Weights of a small masked spectrogram model.
Training: ademamix at rate 0.0011, 14200 steps.
Data: 26041 training examples, 69.8 epochs.
Rows from block 6, named by matrix and row number. Rows with one number belong to one neuron. Each number is 128 + 24 x the weight over its row's rms, rounded and kept within 0 to 255. All counts start at 0. After the name is the row's rms in percent of the matrix's.
# fc1: MLP up (model.blocks.6.mlp.fc1.weight, 256x128), inputs 64-127
# fc2: MLP down (model.blocks.6.mlp.fc2.weight, 128x256, transposed), outputs 64-127
fc1.182 081 [105 129 151 123 135 126 151 122  96 137 129 126 136 140 102 122 142 117 137 105 141 102 140 160 134 114 154 135 131 131 138 127  82 153 180 149 149 101 104 129 179 160 150 146 156 128 120 112 103 125 104 117 101 153  99 112 112 146 142 137 141 122 119 136]
fc2.182 054 [103 154 142 105 136 128 143 135 118 127 131 131 130 133 147 146 128 152 113  85 169 119 111 152 136  25 140 109 132  90 115 133 123 137 128 165  97 125 131  93 112 102 122 137 148 177 134 114 104 118 125  92 123 121  91 138 113 148 151 192 107 134 134 114]
fc1.183 096 [145 131 122 184  89 133 101 131 119 110 124  98 138 164 130  75 130 120 136 134 115 183 115 155 106 127 139  97 146 158 126 103 147 129 155  91  74 135  85 117 154 124 105 150 128 161 143 123 136 164 176 105  94 104 133  92 131 151 120 160 109  48 137 113]
fc2.183 009 [137 157  92 117  77 149 105 130 165 125 129  86 135 151 123 115 103 120 133 145 211 151 133 102 124 158 108 136 116 143 154 131 111 128 136 176 179 102 120  98 126 148 138 115 119 154 136 104 139 129 119 173 124 169 145 115 156 112 107 102 123 136 123  99]
fc1.184 096 [104 127 156 130  93  94 156 157 115  95 103 113 153 207 127 122  87 127 142 135 143 114 133 137  85 120 100  90  71 155 112 116 112 129 144 122 114  71 126 125 127 156 113 141 187 146 113 156 121 131 168 126 118 120 155 125 125 168  89 125 128  86 153 110]
fc2.184 027 [120 138 136 121 125 131 149 109 107 133 124 131 127 129 132 129 128 129 157  81 150 123 117 131 144  31 142 118 127  81 124 134 127 148 127 117  95 128 111 123 115 121 129 133 135 159 129  66  84 124 124 163 112 126 115 158 110 165 172 203 121 122 152 117]
fc1.185 081 [101 151 119 116  94 116 177 115  91 105 163 118 151 147 123 124 148 191 132  80 104 123 146 165 128 128 115 150 121 164 132 126 123 146  80 142 147 200 135 141 145 110 130 161 145 131 133 104 143 106 105 101  98  68 137 121 119 119 105 147 143 112 138 154]
fc2.185 139 [106 148 145 120 141 113 163 131 116 129 132 119 132 123 147 139 127 141 104  74 135 117 119 158 120  70 150 106 122 113 108 131 122 165 128 142 105 148 148  98 114 104 114 139 147 153 127 141  91 115 123  59 128 120  93 137 119 138 164 234 106 127 120 117]
fc1.186 082 [122 143 129 131 140  78 161  88  96  95 110 129 142 155 110 136 135 127 144 110 141 161 151 141 106 133 154 149  67 103 129  99 140 131 100 133 123 122 135 129 152 119 127 121  66 132 131 121 106  76  95 107  87  72 161 140  99 156  92 118 155 136 147 125]
fc2.186 114 [148 110 117 132 121 126  77 125 126 131 122 151 132 132 116 122 128 126 170 133 116 143 130 108 123 148 112 156 133 102 149 120 133  78 129  94 135 117 127 143 127 148 151 129  93 128 128 101 149 133 134 216 145 124 143 120 129 120 107  72 145 136 145 131]
fc1.187 098 [109  97 159 123 125 121 177 129 108  66 147  95 146 142 103 113 154 161 116 127 125 133  88 141  90 128 166 126 105 104 112 108 158 119 133 108 134 144  90  98 105 155 145 138 137 143 125 139 163 117 141 132 133 113 100 125 148 148 143 138 117 141 158  80]
fc2.187 025 [145 117 119 114 108 147 102 126 129 129 125 156 117 132 141 116 132 136 151 108 146 138 136 135 121 105 100 141 128 126 148 114 130 111 131 101 113 116  92 145 100 126 138 131  88 146 128  81 152 135 132 255 136 135 172 136 121 145 134  76 142 126 143 134]
fc1.188 070 [138 136 140 105  64 107 190 119 132 103 125  80 163  92 119 152 145 167 127 113 125 120 165 169 135 137 151 135  98 119 119 138 136 125  87 103  94 134 126 102 153 149 145 121  94 128 117 139 162 117 110 129 137  98 142 120 130 122 134 145 132 146 110 128]
fc2.188 125 [137 117 116 152 146 113 122 132 137 131 129  78 130 112 122 132 138 109  97 143  96 127 131 111 102 221 114 130 114 143 133 125 130 172 136 135 155 147 161 156 131 137 103 130 133  69 125 159 104 121 129  68 136 145 130  93 151 115 100 142 115 145 103 129]
fc1.189 124 [109  92 129  83 141 129 145 115 128 137 143 134 152 146 115  94 108 105 113 153 147 120 143 131  93 115 123 100 133 159 104  84  80 141  98 143 124  86 112 131 148 150 139 108 122 133 113 137 132 116 168 111 134 108 115  86 179 139 125 136 140 138 169 134]
fc2.189 037 [131 136 127 140 118 141 106 128 114 118 128 142 114 127 146 117 135 135 153 120 124 128 149 134 138  79 110 141 126  88 135 115 131 106 147  80 118 115  96 190 119 150 129 118 139 129 129  55 139 140 138 231 124 113 153 149 140 140 145 155 147 117 127 119]
fc1.190 117 [ 99 120 125 148  77 112 155 154  89 118 140 136 130 135 119 136  95 135 144 131 125 111 145 168  47 112 107 135 147 161 120  74 130 119 132  92  83 127 154  93 150 114 117 140 171 145 110 138 102 134  93 126 130 126 129 103 159 129 108 148 118  76 137 113]
fc2.190 027 [153  88 141 158 114 134  71 134 126 111 128 145 124 106 139 120 137 116 179 141 114 142 130 123 146 185 120 165 132 114 137 120 132 107 127  63 130 111 121 127 122 146 159 126  84 120 127 111 156 135 132 210 130 116 156 125 122 115 127  89 152 118 139 144]
fc1.191 105 [120 105 135 121  93 126 123 119 129  93 136 128 164 119  92 134 124 101  97 129 121 156 126 187  93 123 152 112 110 136 117  79 146 125 117 127 112 138 118  93 130 102 131 149 140 113 133 126 150 140 158 134 184 125 128 111 124 141 122 111 108 102 136  82]
fc2.191 041 [130  89 121 116 119 145  97 127 128 126 126 143 127 152 115 118 131 120 157 141 152 150 135 124 118 124 102 148 134 105 145 116 138  96 135  91 114 117  90 159 121 137 146 134  79 115 131  88 162 143 131 208 143 139 153 125 142 134 110  48 144 130 154 136]
fc1.193 094 [155 115 133 106 108 148 124 129 134 139 126 132 137 124 129 150 154 129 125 132 119 129 122 173  77 127 123 105 116 138 102  92 158 100 136 105 125 121 125 119 126 148 138 132  95 106 131 113  83 109 125 123 140 134 136 125 102 118 116 115 111 150 128 159]
fc2.193 020 [118 119 137  87 143 100 127 127 122 126 133 122 136 170 151 143 115 138 147 108 216 137 114  97 132  35 132 116 120  77 129 128 127 109 134 124 107 120 114 104 125 139 163 162 116 195 144  71 168 131 118 128 130  89 105 131 111 132 144 176 127 135 175 102]
fc1.194 135 [179 159 157 171  87 107 162 115 146 121 125 114 152 102 101 150 118 162 105 102 130 131 138 104 164 123 106 136 143 133 122 150 128 151 107 171 121 123 132 104 160 148 125 121 161 121 139 111 126 142 116 116 208 145 118 150  79 135 166 101 120 150 142 121]
fc2.194 025 [122  95 113 114 119 142 103 126 137 131 128 145 127 112 119 114 125 134 153 136 122 141 137 132 114 145 103 157 131 112 155 117 139 107 127  93 138 115 115 171 125 142 144 127  60 109 129 111 171 142 131 223 128 122 152 129 142 121 103  53 147 136 127 136]
fc1.195 096 [148 138 122 131 137 129 105 130 123 150 165 110 136 135  97  97 133 142 118 126 102 132 190 117 108 114 156 118 137 114 127 118 136 146 168 104 151  87 137 156  99 169 148 116 116 127 136 130 138  83 160 142  65 122 151 130 146 101 133 142  99 112 117  78]
fc2.195 034 [155 118 114 129 129 141 130 131 146 129 128  91 129 127 104 135 120 103 138 143 115 135 140 101 143 255 128 134 112 170 123 126 130 137 128 137 166 149 139 130 137 142 121 120 125  70 124 171 104 139 132  84 133 117 133 128 126 114 101  90 136 119 108 127]
fc1.196 093 [175 138 135 152  84 153  91 148 150  67 134 171 165 136 119 124 160 118 128 117 168 145 105 196 176 131 106 116 128 119 123 138 131 135  97 113 111 116 106 132  90 109 138 147 104 116 141 120  80 124 102 135 122 156 109 102 165 124 123 136 160 104 122 118]
fc2.196 018 [117 133 134  98 160 133 176 136 148 128 132 159 114 121 116 151 127 136 124  97 160  96 134 120 106  48 143 101 120 148 117 126 132 126 137 167 119 136 135 110 124 128 114 123 151 152 134 157 113 128 129  32 129 109 109 141 115 137 149 168 120 140 121 115]
fc1.197 104 [142 180 135 114  99 149 115 142 143 122 144 126  85 137 118 140 131 101 109 114 133 157 155 135  96  99 128 103 133 117 133 113  79 166 112 166 142 105 124 117 127 143 123 125 112 141 115 130 161 121 119 129 188 152 122  84 104 120 143  98  95  99 142 119]
fc2.197 019 [115 130 116 113 149 102 113 127 117 132 126 111 136 175 132 134 129 110 149 109 172 136 118 101 114 167 120 152 126  67 157 142 129 102 130 115 115 122 120 105 127 111 161 122 101 147 134  98 160 126 119 249 119 104 110 141 123 142 143  82 155 132 148 127]
fc1.198 119 [140 102 122  88 174 142 147 149 128  74  74 131 112 141 131 103 154 175 112 138 143 146 160 148 120 123 105 122 112 145 110  98 114 120 170  84 131 149 164 160 106 113 130 126  81 130 114 117 100 105 132 134  58 120 142 140 130 123 110 118 145 141 136  94]
fc2.198 010 [121 111 118  98 134 130 106 111 105 126 120 143 140 122 144 109 138 145 132 163 169 112 125 140 131 138 134 148 144 102 132 138 125 109 111 107 115 111 110 121 129 149 154 123 130 146 121  74 159 118 143 238 111 103 150 155 103  79 151 109 135 113 144 134]
fc1.199 086 [108 153 110 116 137  99 109 122 103 144 110 120 150 136 127 107 100 156  84 133 132 101 120 144 115 143  91 133 140 137 152  62 124  87 150 103 128 110 142 140 131 147 111 155 174 143 139 122 119 108 165 107  83 118 146 181 152 135  78 112 158 114 141 128]
fc2.199 039 [147 134 132 170 114 132 148 131 146 122 135  98 132 133  96 127 126 102 115 157  83 132 134 114 126 226 127 140 128 173 129 133 133 150 131 141 152 129 136 117 143 129 117 123 139  66 124 174 113 139 123  96 134 149 137 114 133 125  89  84 147 111  97 146]
fc1.200 084 [140  95 105 154  78  98  83 123 125 118 103 136 109 126 127 119 136 155 109 142 138 152 106 162  83 144 141  97 136 117 126  95 122 100  47 129 124  72 107 118 102  93 140 168 123 108 153 123 116 102 128 150 164 127 125 145 122 136 151 121 131 106 149 130]
fc2.200 023 [117 124 131  88 142 134 101 120 134 132 132 170 126 137 115 127 118 125 190 122 149 136 127 128 135  30 118 120 134 138 143 118 123  74 117 155 147  96 112  88 160 161 153 112  72 132 137 109 141 137 131 149 124 127 134 128 113 152 133  77 148 125 172 125]
fc1.201 102 [124 132 140 105  87 135 150 110 110 130 135 160 104 143  89 156 132 121 129 109 129 162 119 127  99 153 157 131  97 100 151 133 118 148 121 138 128 140 115  90 161 113 149 128 108 102 150 121 148 119 149 130 203 143 143 155 113 118 155 102 140 127 109 101]
fc2.201 069 [123 154 151  94 138 143 171 134 128 132 139 150 132 111 142 140 123 141 112 106 156 103 123 144 142  43 141  97 133 162 111 132 119 141 126 162  95 132 123  73 115 117 131 143 148 153 127 137 105 120 128  69 118 122  98 133 123 144 138 181 114 140 144 124]
fc1.202 096 [152 144 144 143 106 137 138 148 118 162 129 141 157  98 105 153 134 119 142  98 149 126 190 108 159 141 124 140 149 151 139 146 120 115 126 145 151  94 140 151 176 107 133 136 122  92 136 125 146 163 110 125 168 124 114 124 132 135 135 143 128 151 140 195]
fc2.202 013 [ 94 142 140 103 137 131 134 133 119 122 126 141 127 131 143 137 125 148 132  91 150 123 116 150 133  22 133 118 124  87 129 125 134 142 134 125  81 121 116 100 118 116 129 140 144 155 135  79 124  99 128 132 132 102 113 148 125 148 143 196 112 125 144  99]
fc1.203 070 [173 116 108  69 153 123 103  91 112 118 165 122 129 117 100 181 117 128 123 102 137  96 135 124 106 128 134 118 136 139 125 105 129  96 177  90 142 132 113 101 134 132 147 134 137 100  95 120 111 180 154 114 128 133 145 154 143 169 137 149 125 118 124 139]
fc2.203 024 [124 106 133 142 119 128  22 125 143 123 123 173 134 145 114 107 122 114 158 134 113 133 153 110 142  76 108 139 133 110 133 127 125  98 123 123 124  99 139 106 180 125 136 110 122 106 136 119 147 134 138 163 137 145 169 117 134 136 150  59 164 109 152 141]
fc1.204 077 [ 94 127 129 132 146 148 116  93 118 109 119 141 171 155  79 128 114 126 177 149 135 149 106 163 115 144 119 120  90 128 136 122 147 133 126  74 130 137 158  91 157  97 153 140 108 122 124 107 167 120 165 141 114  91 100 140 151 152 126 141 139 124 134  94]
fc2.204 197 [145 108 121 123 121 133  90 125 128 125 122 161 125 140 116 113 131 133 160 143 123 143 134 125 121 146 111 157 131 110 146 122 134  93 124  91 140 111 108 162 134 145 150 119  84 120 129  95 169 140 136 225 135 132 151 126 131 121 115  58 148 128 145 133]
fc1.205 112 [101 118 130 130 185 157 129 144 105 135 156 135 114 153 157 105 126 148 125 124 113 127 160 139 139 118 107 151 119 105 127 127 119 144  99 128 117 144 111  98 132  95 147 140 114 116 146 110 136  93 155  86  94 130 134  81 163 111  98 145 123 121 152 116]
fc2.205 033 [102 143 132 117 132 123  95 120 118 132 135 162 107 134 147 130 135 135 150 109 169 104 123 150 134  57 134 122 131  70 137 138 120 105 134 117 103 123 122 122 121 117 151 125 146 173 133  94 126 129 133 177 125 115 113 149 111 149 160 137 138 134 136 125]
fc1.206 082 [126 150 109  99 114 139 115 110 129 148 125 110 173 171 116 142  98 142 165 135 131 139 107 105 141 131 109  99  98  95 130 164 100 144  70 117 103 162 114  73 161 120 151 132 111 137 121 123 157  87 125 112 118  90 109 164 118 129 118 120 149 142 169  94]
fc2.206 059 [131 109 118 125 116 125 111 130 137 125 120 155 119 151 121 106 128 125 147 119 126 155 126 134 120 145 103 159 129 113 140 121 137 117 131 110 147 111 113 139 123 142 143 102  98 108 128  87 147 148 132 241 139 124 165 129 136 134 125  34 147 119 127 130]
fc1.207 097 [162 111 147 144 161 147 137 141 139 100 144 125 155 127 121 114  66 110 106 144 128 156 148 148 109 132 129 132 114 146 150 106 181 141 125 145 143  85 125 139 106 137 117 147 114 116  90 117 126 146 128 131 135 128 115 102  41 142 123 116 116  92 123 111]
fc2.207 038 [124 125 141 100 141 146  90 125 117 138 126 152 129 159 143 131 120 138 164  98 160 123 132 147 127  53 141 128 133 113 136 123 129  77 128 111  97 108 103 147 111 120 157 157 105 202 135  79 169 122 126 212 122 108 117 149  97 142 155 109 134 137 152 126]
fc1.208 086 [103 119 114  83 129 120 150 126 134 142 146 143 100 131 101 105 150  78 148 146 128 108 131 177 119 116 135 107 165 134 117  38 131 108 181 139 142 106 155 118 124 108 125 171 146 133 111 144 126 147 145 139 140 129 147 128 116 156 118 130 146  60 117 104]
fc2.208 130 [156  98 127 166 120 110 114 127 136 129 124 103 121 119 110 121 128 115 135 157  91 147 126 127 126 217 128 148 123 168 120 122 136 133 128 107 140 135 150 203 132 137 113 123 115 100 128 164 141 141 133 124 143 151 141 105 142 105 108  47 124 129 128 159]
fc1.209 090 [138 172 144 173 156 100 155 130 121 169 170 189 164 115 125 152 116 113 145 129 128 137  96 136 115 146 133  86 102 107 162 140 119  97 121 159 116 125 126 120 135 113 163 109 126 126 161 107 124 110  99 107 179 143 113  80 142 153  97 100 130 142 136 108]
fc2.209 094 [119 152 144 125 153 114 160 127 114 126 133 126 131 117 148 140 132 135 101  98 131 120 123 141 135  60 151  82 124 136 108 122 116 179 126 138 135 148 145 128 122 113  96 139 139 155 127 142  98 112 114  44 120 112 103 139 133 145 146 237  96 136 113 123]
fc1.210 081 [138  99 143 169  84 115 126 120 149 145 106 109 135  94 143 155  85 109 102 117 167 136 178 126 115 124 129  77  91  95 126 146 111 124 100 143 107 153  86 107 132 131 127 146 133 140 131 103 126 183 126 142 226 109 133 130 110 129 134 115 140 113 131 127]
fc2.210 085 [163 116 127 148 114 141 110 118 136 121 126 116 120 128 110 122 133 107 132 167  82 142 126  87 127 230 129 139 126 168 120 126 132 128 137 122 163 132 141 157 143 154 120 123 115  85 121 170 160 137 134  99 137 149 139 104 135 113 108  65 139 127 135 151]
fc1.211 082 [167 110 180  95  85 120 123 142 133 120 146 143 176 106 124 133 127 130 105 111 121 135 196 106 132 108 176 167  69 129  89 113 120 169 149 137  80 145 123 123 132 159 129 141  83 140 133 117 112  80 113 121 158 130 121 136  93 110 102  78 110 132 122 151]
fc2.211 028 [117 144 139  87 128 127 133 134 129 133 129 145 128 130 147 141 123 161 136  99 119 103 138 143 135   0 145 103 123 121 128 130 124 115 125 129  93 129 143 123 111 125 143 146 148 171 135  82 107 126 129 122 108 113 107 156  97 151 136 192 124 141 131 108]
fc1.212 090 [ 69 147 142 113 109 162 125 137 122 101 136 150 117 108 129 132 143  92 102 150 153 123 189 142 138 130 167 128  67 135 118 152 138 123 163  92 138 163 141 149 133 125 162 117 114 144 122 138 101 124 107 119 106 147 117 120 139 149 108 107 155 158 172 154]
fc2.212 022 [147  98  95 135 146 133 119 123 104 132 126 181 132 141 126 108 129 127 142 165 155 126 125 136 142  90 128 162 143 128 131 127 145  94 121 121 114 106 100 145 123 162 162 124 130 158 126  65 132 134 138 255 140 139 161 151 133 126  89  98 147 120 160 124]
fc1.213 090 [132 125 111 144 163 136 102 122  95  73 116 125 110 170  97  82 138 170 151 137 153 146 133 161 158 134 114 133 115 141  70 111  99 123 115 127 163 126 152 116 101 137 135 143 136 117 112 116 131 186 168 120  71 102 107 123 152 126 116 112 140 133 135 110]
fc2.213 058 [126 116 138 100 125 124 115 124 124 123 124 182 130 134 126 125 127 149 176 115 151 131 137 143 135  22 113 134 135  82 152 127 130  86 121 117 116 109  85 124 141 147 152 133 111 152 130  69 154 136 135 208 127 107 129 128 119 153 138  95 139 131 162 124]
fc1.214 117 [136 123 191 142  88 128 135 152 151 151  79 134 121 114 109 140 165 113 116  78 149 155 196 117 102 126 163  96 172 131 121 156  64 130 125 103 134 115 125 132 158 105 127 132 142 147 133 114 118 125 115 123 139 142 112  76 121 139 153 114 124 115 120 137]
fc2.214 018 [119 149 140 124 169 123 141 125 117 132 124 130 137 134 155 136 125 128 116  97 155 107  93 137 133  37 136 108 130  83 111 138 133 132 127 128 119 117 135  70 106 100 123 144 139 161 128 136  95 136 123 142 124 117 108 141 120 173 161 189 125 133 142 126]
fc1.215 113 [114 132 112 112 149 100 144 143 135  91  72 108  99 146 175  65 130 164 126 112 138 130 171 156 100 133 144 122 199 150 132  74  96 113 131 158 134 100 115 178 103 130 103 156 119 103  96 126 147 106 158 124 128 139  81 133 102 132  90 125 136 148 139 136]
fc2.215 034 [133 122 105 123 111 137 100 122 144 112 123  99 136 126 117 113 127 116 130 174 134 106 144  96 148 236 124 151 125  82 140 118 131  93 127  76 123 103 104  89 152 168 163 102 147 117 130  98 132 131 129 144 124 134 163 123 146 122  97  79 161 120 127 122]
fc1.216 078 [123 138 116 114  99  98  68 155 147 159 151 123 133  96  86 149 136 120 128 125 103 138 128 124 159 146 164 172 113 128 134 169 137 135 138  99 132 137  99 108 189 107 156 140 128 102 151  95 153 152  97 143 152 127 151 181 125 149 139 122 156 129 113 121]
fc2.216 052 [115 152 145 107 143 128 168 133 125 128 134 138 129 112 146 142 129 142 107  90 142 110 120 141 131  26 141 107 129 121 111 130 123 147 127 151 102 136 138  98 116 116 119 138 174 165 127 136  98 117 125  75 119 116 102 139 120 144 154 198 105 128 129 114]
fc1.217 090 [115 150 125 142 105  69 157 144 125 131 155 118 116 139 106 136 125 135  90 131 122 146 168 168 106 110 123 152  85 147 140 160 180 102 113 107  88 180 128 111 130 149 139 124 188 133 137 140 158 160 127 146 150 127 142 116  83 143  74  99  96 106 113 138]
fc2.217 022 [125 132 144  94 153 133 126 126 117 133 130 154 125 139 145 135 126 140 142 115 167 119 127 162 139  22 130 124 134 125 151 132 131 106 126 120 108 118 101 120 123 107 155 138 140 169 131  65 139 120 124 169 119  93 117 143 112 152 153 147 129 147 159 114]
fc1.218 099 [138 146 110 133 134 112 135 130 119 146 170 130 151 151  96 117 128 131 137 143 118 148  78 134  92 122 161 163 179 136 143  70 158 127 134  73 117 114 150 154 134 126 119 147 143  79 128 110 132 112 140 121 114 134 142 120 139 123  99 169 118 142 115 126]
fc2.218 027 [132 129 114  99 135 142  79 136 116 141 124 148 130 155 135 131 124 107 159 111 171 106 120 111 131 108 137 145 145  66 142 129 121  79 128 123 114 109 122 129 115 144 170 146 115 197 131  78 140 132 128 202 131 120 119 152  97 139 125 134 143 150 144 112]
fc1.219 146 [ 89 107 120 130 128 149 139 124 116 137 128 148 180 122 126 129 157 149 125 131 137 131 130 112 106 141 122 133  75 122  98  94 123 136 115 111  69 160 151 145 102 162 120 129 127 102 128 125 111 107 133 109 110  82 141 138 177 114 122 100 134 120 138  76]
fc2.219 013 [112 133 121 154 112 126  97 106 156 124 129 120 126 152 104 128 116 122  89 168  85 108 123 113 125 255 115 150 135 132 120 125 136 111 155 129 169 140 126 152 153 134 121 108 124 109 125 142 178 136 130 125 125 128 124 111 122 144 120 140 163 119 108 130]
fc1.220 080 [127 155 118 147 112 152  95 151 119 150 149  94 146 122 157 111 156 144 121 127 147 148 147 155 145 137 116 153  85 123 131 131  97 119 175 114 137  77 144 146 123 110 131 146  97 150 100 126 148 155 106 151 109 102 133 145 144 105 142 140 137  78 135 149]
fc2.220 079 [131 114 103 126 127 136  79 132 126 120 137 121 132 138 131 126 143 128 161 119 131 129 128 124 126 160 110 160 137  66 151 142 136  89 131  96 145 105 108 127 130 133 169 135 111 143 130  90 153 126 132 255 141 120 177 126 114 100 116  87 138 131 140 121]
fc1.221 158 [155 124 114 152 136 133  92 121 124 156 123 163 157 133 140 115 195 140 154 121 147 128 124 129 180 130 113 173 106  64 109 101 169 146 122 141 115 117 121 137 126 182 120 134 132  88 129 117 130  74 165  85 121 101 138 140 177 139  90  99 130 112 113 126]
fc2.221 007 [142 108 128 137 123 150  60 118 144 143 137  86 124 125 131 127 121 149 109 165 129  72 120 157 140 219 143 127 132  78  91 119 128 116 130  83 120 129 153 167 126 138 154  94 152 148 137 143 174 121 121 156 111 146 110 136 128  85 122  79 121 113 135 133]
fc1.222 094 [133 126 135 125  70 146 123 147  79 130 158 139 114  90  76 129 187 169 144 150 126 154 125 117 175 104 137 147 113 145 128 138 142 143  79 124 118 153 107 119 120 155 144 138 149 116 143 127 107  87 124 116 154 156 125 124 102 108 124 114 126 161 131 107]
fc2.222 019 [116 162 147 135 145 136 181 130 149 126 118 124 143 124 133 149 132 118  95 120 114 110 118 132 107 134 128 101 123 139 127 139 128 179 125 148  83 147 171 150 126 122 106 110 171 116 117 154 114 110 123  24 116 155  86 119 132 148 102 162 116 124 120 126]
fc1.223 130 [144 135 143 157 100 111 118 116 154 152 135 134 115 142 139 146 125 110 133 126 121 130 145 132 137 127 148 145 181 132 176 180 118 157  95 111 119 167 111 126  95 106 150 129 116 138 130 130 109 105 123 115 202 150 108 125  98 129 158 130 122 156 118 130]
fc2.223 027 [143 120 121 145 127 129  87 128 137 114 123  96 124 108 121 130 124 115 101 166 120 112 128  90 127 255 123 154 129 123 137 131 142 141 137  91 152 117 133 159 152 155 127 105 115  94 118 147 146 139 131 157 126 138 158  87 165 104  39 132 139 131 109 132]
fc1.224 088 [129 151 153 123 104 162 167 120 131 120 179 164 134 148 119 141 117  92  95 120 159 140 121 163 131 125 100  93 108 109 106 110  83 144 143 157 108 109 118 140 200 102 143 138 129 150 125 111  78 101 128 109  98 107 136 112 163 104  94 145 141  77 133 143]
fc2.224 041 [108 150 150 112 133 136 149 133 123 119 129 138 128 113 150 155 126 147 122  77 160 121 125 152 133  18 141 106 124  97 117 134 127 144 134 145  95 125 132  90 111 119 133 143 149 156 135 108 115 113 125 100 124 130  95 141 109 137 144 212 114 130 138 112]
fc1.225 078 [143 115 119 131 123 127 124 145  74  71 137 135  92 172 136 106 170 152 110 122  80 161 130 156 138 127 148  88 161 168 121 120 118 121 108 111 121 167 109 130 110 146 156 113  89  88 148 128 121  99 127 108 159  91 108 104 147 112 122 101 121 101 141 148]
fc2.225 160 [147  89 110 145 117 127  99 128 136 130 122 125 130 140 103 113 128 115 146 174 105 143 134 110 118 218 103 166 127 123 142 120 138 106 132 105 155 122 116 165 141 142 137 109  80  98 128 115 160 142 132 197 138 136 168 119 137 117 100  54 146 131 128 134]
fc1.226 097 [111 128 124  87 170 102 123 146 128 136 126 153 138 134 147 114 113 114 137 109 136 115 100 125 126 107 124 146 142 135 117  82 116  78 163  90 119 104 125 160 115 130 117 106 123 118 135 115 131 187 136 123 110  80 119 130 205 143  92 169 131 122 153 123]
fc2.226 027 [134 126 138 139  87 144 128 117 144 134 130 126 125 131 102 119 138 119 112 197 116 147 132  96 117 242 124 139 126 162 140 130 132 153 124 124 169 128 143 139 148 143 115 111 115  72 124 170 157 142 123 131 130 163 156 109 126 138 104  86 151 117 102 163]
fc1.227 102 [110 175 116  84 146  80 133 165 128 125 110 113 155 123 147  76 148 145 160 117 134 133 127 123 120  96 139 129 125 164  85  72 140 131 125 111 137 124 152 151 142 129 115 143  92 121 105 115 119 134 181 118 140 142 116 150 127 125 135  97 129  85 123 102]
fc2.227 054 [128 120 134 157 127 117 130 123 154 133 125 113 135 100 103 126 129 117  97 155  93 139 137 100 129 212 119 126 127 152 124 125 134 155 125 120 144 143 150 168 132 128  96 113 127  81 125 192 131 146 125  62 138 153 143 112 146 105 103  83 128 132  93 161]
fc1.228 147 [132 142 144 149 128  87 130 165 109 142 128 174 145 117 150 146 122 101 123  99 133 127 136 130 128 151 118 123 126 117 136 137 119 133 221 190 126 134 132 143 141 126 145 137 116 133 135 129 122 106 107 153 135 127 142 126 141 156  95 101 140  79 110 132]
fc2.228 012 [132 111 189 155 103  90  87 146 132 143 142 155 143 108 158 108 132 120 128 102 134 129 135 197 115  66 128 118 126  57 122 122 135 118 123 153  86 140 126 116 138  95  93 135 129 113 125 137 117 109 115 163 139 110 133 132 132 139 146 168 113 118  90 137]
fc1.229 092 [ 85 135 116  90 146 111 147 133 116 123 140 125 149 158 122 124 146 139 118 115 134 100 107 137 139 115 130 137 115 161 146  75 165 117 173 114 131 144 115 124 114 182 140 171 146 100 135 137 108 107 141  95 117 131 140 133 127 144 147 129 116 125 134 134]
fc2.229 018 [132 126 160 163 114 120 103 125 136 133 125 140 105 125 126 122 116 113 154 158  45 140 125 170 149 191 127 121 126 147  95 110 127 126 136 111 100 137 161 169 136 104  64 115 146 116 120 157 128 140 117 109 129 145 139 144 119 145 154 124 124 108  89 148]
fc1.230 083 [186 132 154 139 118 119 124  97 105  81 121 117 137 156 119 110 166 139  92 111 115 151 171 122 143 107 130 127 120 141 104 127 107 111 148 150 148 131 104  67 147  93 128 114  95 167 123 142 123 132 125 101 119 120 124  84 119 107 114  95 113 156 105 118]
fc2.230 096 [128 135 125 129 124 125 173 126 129 124 125  97 134 115 127 137 125 131 100 132  89 119 121 119 116 170 141 114 123 174 115 129 123 160 129 143 151 142 160 132 130 131  93 134 139 111 119 202 107 123 127  65 112 157 105 121 135 122 121 175  95 127 108 130]
fc1.231 097 [101 150 153 185 101 126 104 165 134 151 138 122 147 115 129 107 135 117 147 133 143 155 161 125 136 131 141 101 150 164 147 155  57 146 157 130 104 120 118 107 131 138 140 141 112 136 130 110 140  90 138 106 147 104 124  90 123 117 141 129 127 150 139 169]
fc2.231 021 [125 137  86 142 130 118  89 130 142 119 127 103 125 128 115 120 125 107 124 151 137 144 133  60 125 197 112 146 130 116 171 130 127  94 136 129 153 121 123 103 177 161 148 100 156  86 119 122 138 131 121 193 132 128 180 110 146 104 109  81 147 125 150 116]
fc1.232 104 [144 116 138 105 137 129 169 106  90 101 117 130 103 138  84 133 190  84 150 116 123 121 126 158 105 130 134 113 152 129 129 104  75 101 109 170 163 152 145  78 118 109 126 126 112 108 121 130 128 159  97 127 183 146 134 128  96 132 123 134 137  89 143 131]
fc2.232 041 [ 83 153 112 107 147 126 118 130 125 119 127  89 133 127 145 144 119 135 115  94 133 110 126 135 132  56 142 108 122 146 123 129 119 126 129 152 101 115 142  78 128 131 133 138 152 166 131  97  85 122 129 114 126 122 131 137 127 121 150 190 122 141 139 112]
fc1.233 105 [128 140 118 125 103 102 112 146 143 129 136 130 142 121 120 164 129 180 125 123 127 123 107 132 165 118 116 144 120 122 128 155  84 102 112 134 132 147 105 138  93 125 154 143 120 101 140 152 129 149 125 147 193 122 123  63 136  99 156 120 138 143 133 135]
fc2.233 035 [112 154 148 120 116 115 175 124 131 130 128 119 117 106 128 143 124 141 103 109 112 113 114 169 128 110 141 100 122 124  96 129 123 154 131 139 112 156 140 105 116 111  82 125 166 134 125 142  94 116 117  88 109 124 112 147 141 157 145 203  96 119  96 113]
fc1.234 082 [119 122 131 110 120 136 161 116  66 133 130  98 140 137 125  90  97 168 154 152 133 119 131 141 105 141  66 117  97 142 126  90 153 136 125  83 120 134 154  82 136 172 114 144 164  81 116 119 116 108 141 131 125  88 120 181 163 115 108 127 149 105 143 151]
fc2.234 054 [115 158 143 113 156 110 127 132 121 129 128 127 137 116 144 139 124 146 126  73 143  87 114 149 135  39 147 108 121 136 105 125 124 122 130 141 105 137 142  93 113 110 127 150 178 181 131 136  84 120 131  64 124 112  76 140 111 144 159 198 117 136 136 123]